Rows from block 2 of the image encoder of a small contrastive image-text model, named by matrix and row number. Rows with one number belong to one channel. Each number is 128 + 24 x the weight over its row's rms, rounded and kept within 0 to 255. All counts start at 0.
After each channel's rows are labels from the 100 images, of 14848, where the channel reaches its highest value: "responds to" is what is common among them. Only what is clearly more common there than usual is listed. The data: simulated telescope pictures of galaxies. In brackets: how many of the 100, against the usual share in percent.
# convs0: first 3x3 conv, stride 2 (encoder.blocks.2.convs.0.weight, 144x96x3x3, each kernel summed), inputs 0-95
# convs1: second 3x3 conv (encoder.blocks.2.convs.1.weight, 144x144x3x3, transposed, each kernel summed), outputs 0-143

convs0.7 [118 109 139 141 134 136 126 151  75 136 123 156 123 116 120 136 144  79  78 127  93 123  87 103 154 161 156 106 143 132 126 155 190 103 160 135 119 134 135 160  77 162 128 161 176 104 157 111 127 185 104 135 173 125 176 108 157 173 131 110 112 145 138 144 117 128 156 115 134 119 140 106 111 117 149 124 128 119 118 115 137 114 109 117 118 146 124 141 150 168 159 156 155 130 115 135]
convs1.7 [144  94 103 111 165 120 169 127 109  79 110 142 166 135  96 124 152 152 134 140 136 136 118 115 149 125 125 125 144 147 131 120 102 143 117 180 162 151 114 101  98 108 125 132  88 123 147 108 118 146 169  79 131 174 135 109 147 117 126 142 143 125 115 130 115 151 134 110 140 123 127 115 170  75 141 168  77 138 149 156 108 144 156 118 134  89 121 149 114 117  81 120 133 120  90  94 122  90 101 130 102 113 161  69 151 114 169 126 156 175 129 151 116  99 137 163 109 106 102 108 176  95 113 138 142 137 126 128 155 145 144 114 185 132 157 131 118 117 118 156 143 152 103 135]
responds to: small (85 vs 23.9); ring galaxy (62 vs 9.4); tilted (43 vs 18.3); lensed arc (26 vs 9.1)

convs0.55 [102 136 115  96  99 110 111 109 140 116 124 112 100 115 108  92  93 155 168 128 108 136 112 153  98 108 120  92  87 103 114 126 103 179 115 111 139  99 111 142 107 141 116 144  93 161 118 126 117 104 127  94  96 102 100 126  99  90 120  94 110 117 108 128 120 162 109 139 132 128  98 123 114 115 104 108 122 106 113 153 130  77 116 124  82 157 139  90  76  96 111  91 108 101 101  92]
convs1.55 [103 160 148 166  70 149 111 140 153 158 151 124 109 108 127 123  93 114 122 154 139 118 106  84 123 106 109  96 116  84 176 106 124 107  96  98 113 110 127 127  94 130 111 144 119 148 160 119 124 129 105 122 141 100 107 117 130 122 143 118 131 140  99 128 123 144 101 134  99 158 136  94 128 120 124 104  81 103 139 120 137 138 132 121 136 134  97 134 147 139 114  99  80  97 167 107 112 181 157 175  98 197 119 132 127  68 138  94 109 120 125 116 136 122 151 136 117 125 113 122  36 114 145 123 133 104 116 128 131 166 111 147 169 108 143 134  93 142 133 102 120 116 110 148]
responds to: irregular (89 vs 9.4)

convs0.108 [123 139 123 109 107 156 112 119 147 114 116 131 109 114 102 142 143 114  94 124 121  94 111  91 103  90 125 123 122 145 118 124 125 190 101 109 181 139 121 108 129 100  90  83  81 180  95 105 128  84 151 138  59 122 111 107 111  79 125 119 127 117 113 104 143 125  96 136 129  95 135 122 124 140 109 106 132  95 113 109 112  91 123 116 160 130 133 136 106  89 134  98  95 129 128 160]
convs1.108 [ 82 145 161 213  49 105 144 149 144 177 147 122 115 136 123 152 109 130 138 129 148 113 102 110 134 107 106 125  95 128 145 156 150 123  94  95  99 143 136 126 128  97 120 126 137 116 146 118  76 136 104 106 157  90 148  93 117 172 153 128 189 153 130 138 134 128 113 135 128 116 181 110 151 130 143 129 132 156 151 107 154 149 116 158 138 145 112 155 142 119 164 120 104 135 125  70  96 162 162 139 110 132 105 151 111 107 103 136 101  97 131 131 152 147 148 127 130 128 116 112 127 127 141 103 152 134 118 125 138 184 151 157 119 123 125  94 120  94 158 121 115 122 132 103]
responds to: irregular (94 vs 9.4); many stars (63 vs 34.9)

convs0.133 [136 101 131 127 103 115 122 146 168 120 126 137  92 110  75  83 159 119  73  57 121  59  98  52  93 136 131 131 109 126 123 141 136 154  83 113 112 123 122 118 134 124 161 114 100 160 120 177 100 158 119 140 110 101 157 119 135 141 114 114 113 140 144 137 110  94 129  90 147 121 139 127 111 113 137 133 117 124 101 107 114 118 156 130 113 108 123 135 125 140 142 152 137 124 121 119]
convs1.133 [136 135 111  91 145 123 128 131 116 121 127 140 140 132 139 138 139 130 151 158 106  88  82 155 182 150 111 126 109  94  58 152 153  84 112 162 143 127  86 152  95 127  81 110 136 159  95 135 121  98 145 151 181 129 148 122 127 164 144 103 106 166 159 119 161 183 122 131 100 150 126 122 111 152 134 125 148 126 101 140 136 129 138 117 133 157 170 125 127 147 136 154 143 138 123 118 121 124 161 125 167 127 165 142 112 138 117 129 123 116 150 138 138 167 118 144 137 162 125 148 141 158 142 137 121 117 116 130 186  88 133 158 140  76 174 113 130 143 162 162  99  87 164 123]
responds to: small (99 vs 23.9); tilted (71 vs 18.3); ring galaxy (42 vs 9.4); barred spiral (33 vs 9.1)

convs0.52 [115 115 110 117 109 114 118 115 123  80 199 130 130 137 124 129 121 123 131 102 128 141  81 118  54  79 135 117 105  97 141 123 119 139  54  93 137 137 107 126 197 111 119  88 121 168 120  99 125 159 129 104 105 142 103 133 118 131 108 136 136 133 128  98 127  96 168 132 101 124 113 157 126  95 150 109 136 114 116 136 113 121 105 144 147 118 114 130 107 150 107 152 129 109 143 104]
convs1.52 [103 141 121 135 122 104 115 120 113 134 130 114 143 134 101 146 135 121 106 116 124 141 127 162 115 136 124 113 124 152 162  93  93 143  91  77 135 111 119 132 117 128 105 144 128 135 141 125  98 141 107 135 151 169  94 155 121 141 117 129 121 101 123 116  89 117 126 130 139 127 117 140 136 162 109 122  85 121 143  75 146 119  87 116 144 127 116 108 154 153  78 141 116 137 160 196 130 136 106 147 100 115 138  80  69 121 123 157 119 100  97 102 155 122 113 115 128  96 137 171 100 165 134 153 122 122 134 114 111 130  94 100  21 174  96 161 151 131 103 108 148 144 125 135]
responds to: star cluster (100 vs 9.1); small (78 vs 23.9); many stars (72 vs 34.9)

convs0.98 [ 47 133 126 121 109 126 118 119 150 117 107  82 142  92  69 106 112 135 126 148  71  98 165 133 141 109 117 130 114 118 136 132 107  54 136 131 135 108 107 143 114 154 119 113 102 125 105 140 118 130 136  92 155  96 121 135 142 108 144 103 162  79 113 113 135 136 127 129  90 128  98 123 127 111 122 136 120 118 100  63 136 107 135 128 115 138 144  94 114 116  96 114 111 100 126 102]
convs1.98 [127 131 134 110 102 125 120 142 150 137  93 148 121 142 138 115 100 124 129 128 114 136  94 120 124 133 125 113 115 104 156 117 140 102 130 115 117 103  96 143 122 138 126 125 128 141 131 109 128 135 116 124 128  58 145  90 132 133  94 134 117 135 130 121 128 117 135 145 108  89 129 107  46 147 144 131 130 129 142 104 149 122  91 136 128 176 119 133  60 138 149 131 114  88 167  66 138 165 168 128 134 214 121 132  78  86 113 137 120 136  70 117 103 117 155 119 123 138 148 139 141 143 161  86 131 126 147 115 127 142 111 126 137 141 108 120 144 141  91 153  95  83 119  68]
responds to: irregular (73 vs 9.4); many stars (68 vs 34.9); barred spiral (27 vs 9.1)

convs0.18 [117 160 139 126 119  97 117 155 109 157  75 173  97 136 137 104 125  84  92 148 123 139 133 111 142 149 149 110 116 159 139 155 146 202 139 123  94 144 135  99 104 132 138 146 156  79 115  86 153 148 121 124 143 112 116 137 139 153 118 121 118 158 132 152 102 111 133 107 175 114 182  95 112  94 108 138 134 120 148 146 116 101 134 117 114  77  88 135 112 164 143 142 134 119 121 110]
convs1.18 [142 122 119 111 166 146 148 113 161 109 129 145 158 142 122 125 141 154 123 133 137 125 131 104 130 127 124 150 127 122 124 125 119 146  96 113 131 174 123  71 153 130 144 143 104  96 148 118 123 132 134  63 133 103 174 130 146 124 111 146 105 180  90 109  77 164 103 135  99 122 124 113 154  96 108 123  90 147 131 125 147 154 128 141 134  81  82 152 115  73  79 107 105 107 134  79 133 148  71 130 118 111 118 116 138 130 138 118 131 128  91 122 111  94 128 106 135  66 128  94 153  75  95 131 132 128 106 113 130 133 158 137 152 118 163 115 127 113  93 115  91  85 111 135]
responds to: small (75 vs 23.9); bright star with spikes (62 vs 25.5); edge-on disc (31 vs 9.3)

convs0.1 [100 128 117 107  99 108 116 102 166 103  65 106 117 109 105 127 131 144 134 113 116 120  90 117 113 102 113 108 121 119 122 128 140 103 113 116 121 109 130 118 113 132 108 106  61 171 106 187 111 126 131 130  87 100 118 126  99 102 112 119 121 117 119 109 144 156 121 153 122 127 107 122 113 124 135  88 105  86 100  96 130  94 113  90  74 158 168  88 109  95 109 105 114 107 111 100]
convs1.1 [114 145 141 147  86 139 102 114 146 143 112 137 109 125 143 131  93 111 126 122 130 121  88  87 133 124 126 100 123 109 171 103 145 120 132 125 106  81  96 143 118 161 122 123 129 165 133 123 104 146 108 153 139  90 111  89 104 118 140 100 160 115 102 139 101 147 113 126 149 143 140 100 106 123 126 105 121 120 138 110 158 120 126 134 139 197 125 117 126 122 133 115 120  84 172  42 104 169 181 139 125 204 102 163  99 127 134 103 104 122 114 124 126 140 137 125 133 145 124 123  42 148 153 104 150 127 148 119 146 141 101 115 147 114 135 151 114 164 131 128 108 108 105 127]
responds to: irregular (100 vs 9.4); small (61 vs 23.9)

convs0.94 [152  85 138 145 129  85 134 140 121 137 140 168 139 186 146 140 188  98 111 116 179 116 106 102 115 122 138 133 134 157 132 144 159 192 129 131 107 135 128 126 125 119 127 134 149 107 141 133 127 130 116 148  96 153 152 111 122 104 100 144 121 196 178 170  98 112 140  95 161 140 173 136 104 113 117 105 108 142 122 126 104 103 163 124 126 101 108 152 139 123 154 124 110 119 140 111]
convs1.94 [205 113 129 108 212 123 173 158 141 101 119 130 219 113 124 143 163 195 132 124 118 134 120 136 145 120 121 134 113 129 139 148 129 105 121 122 132 164 130 157 148 121 103 148 130 124 122 135 128 113 131 141 144 133 185 131 153 148 127 133 102 185 153 105 157 151 117 166  93 112 109 135 112 151 146 118 162 167 139 132 139 166 113 164 103 123 148 164 109 160 147 122 132 133 124 153 140 113 151 126 123 135 135 125 136 135 136 140  87 107 130 126 137 142 119 114 115 134 140 146 214 141 163 133 127 139 129 120 133 153 148 138 120 123 150 121 136 125 134 126  97  93 149 119]
responds to: two-armed spiral (88 vs 9); small (85 vs 23.9); tilted (81 vs 18.3); winding: clockwise outward (57 vs 13.7)

convs0.89 [140  91  96 118 123 107 139 141 105 123 196 127 136 120 103 135 132 163 139 129 149 136 111 142 132 132 148 143 136 125 121 143 164 111 130 153 124 108 112 178  74 175 131 174 247  68 164 129  63 112 115 122 122 132 130 125 130 117 124 132 105 128 139 130 135 129 148 128 130 117 128 130 135 132 158 117  99 142 110 116 122 143 147 128 106 135 140 130 121 148 112 128 127 117 135 127]
convs1.89 [178 142  98 126 173  96 180 136  96 123 140 117 153 126 117 142 137 130 133 120 134 152 136  98 103 137 125 130 145 134 149 119  62 144 150 120 145 145 140  70 102 108 137 115 140 116 133 134 144 137 153  97 113 140 141  92 165 139 105 155 132 126 100 130 115 127 124 101 147 124 143 123 126  80 137 134  88 144 153 124 138 129 163 136 142 141 122 151 113  85  80 139 110 113 137 144 129 136  94 145 115 104 121  92 134 107 176 120 172 185 102 155 132  75 205 159 132 104 114 120 151  94 127 113 129 147 126 137 126 171 114  97 162 130  93 105  96 123  95 137 127 154 102 138]
responds to: lensed arc (99 vs 9.1); small (73 vs 23.9)

convs0.91 [121  91 109 111 131 108 110 103 111 125  74 145 106 122 136 113 106  93 139 114 112 126 147 128 129 126  90 120 114 132 116 176  86 151 163 132 105 123 115 180 114 170  98 183 185 144 164 146 115 124 108 110 169 132 112 129 149 144 105 108 138 149 120 172  97 111 116 124 134 128 128 102 123  91 145 119 157 155 111 116 111 136  85 119  94 159 112 146 145 177 136 157 151 123 110 110]
convs1.91 [117 137 122 151 124 144 139 101 170 125 145 131 118 133 131 112 120  92 167 180 120 133 106 116 151 156 142 185 116 133 126  97  83  68  99 149 169 112  92 122 143 129  91 133 131 144 120 116 127 118 162 122 165 131  91 150 129  93 107 118 104 144  97 139 104 157  85 110  71 101 127 142 165 109 122  99  62 106 127 115 127 103 164 151 131 134  89 130 155 110 135 159 129 102 117 141 127 140 137 124 125 166  99  87  99 117 116 123 110 119 107 150 124 106 140 137 122 111 123 124 134 112 147 142 121 129 144 131 162 115  88 107 130 141 179 126 128 135  89 164 115  64 108 158]
responds to: lensed arc (79 vs 9.1); small (52 vs 23.9)

convs0.128 [155 127 106 111 123 140 139 102 174 103 121 114  17 120 109 121 144 140  85  89 118  91  86  55  91  93 128 128 124 105 114 124 130 170  98 116 130 133 124 145 123 138 142 122  89 167 145 158 122 126 143 126 123 110 131 106 120 160 112 129 114 128 127 114 134 105 131 132 134 119 122 133 143 112 139 122 106 131  90  67 120 125 138 114 140 161 150 130 140 104 121 137 132 142 117 148]
convs1.128 [134 129 139 142 133 102 133 130  91 142 128 116 108 138 126 145 144 132 140 155 100  96 117 136 175 119 100 134 116 129  94 170 145  79 109 116 145  99  79 173  93 134 109 110 145 146 109 124  93 119 113 156 170 110 150 111 123 158 141  83 152 144 153 126 168 160 105 139 104 141 158 115 109 145 145 102 147 159 112 123 138 146 120 136 130 172 140 144 122 140 137 132 118 110 140 127 115 147 171 107 151 163 103 155  61 157  97 149  78  85 129 139 145 150 142 130 127 152 108 154 141 159 148 133 123 116 112 121 167 127 141 147 137  89 149 107 122 127 154 157  84  49 145 118]
responds to: irregular (95 vs 9.4); small (80 vs 23.9)

convs0.11 [144 107 137 118 139 101 137 128 123 126 140 137 115 150 142 136 144  94 129 148 173 139 135 142 123 138 140 127 132 154 137 192 169 234 145 108 109 130 129 109 119 127 138 121 141 119 132 141 115 107 121 127 115 108 121 117 141  98 125 149  88 147 155 153  75 102 136 104 173 119 154 138 102  44 143 116 106  91 141 147 105 142 115 129  93  98 102 124 131 127 135 113 140 120 130 111]
convs1.11 [165 135 132 123 188 125 159 168 164 122  95 111 193 102 106 139 173 159 124 117 135  92 124 113  98 129 130 127 143 107 124 115 125 136 122  93 101 173 129 122 155 120 114 127  98 113  94 129 111 134 129 133 127 101 185 112 134 127 141 118 119 160 122 112 121 142 118 144  85 132 121 141  70 114 158  88 145 141 124 106 123 162  95 155 137 109 123 139  97 129  94 143 156 136 150 138 127 146  97 112 125 147 108 135  88 156 104 150  90  76 137  96  96 138 106  94 133 120 150 100 184  92 126 103 119 131 143 127 117 143 160 139  80 100 118 128 153 103 148 104 109  85 143 123]
responds to: two-armed spiral (80 vs 9); tilted (77 vs 18.3); small (65 vs 23.9); winding: clockwise outward (50 vs 13.7)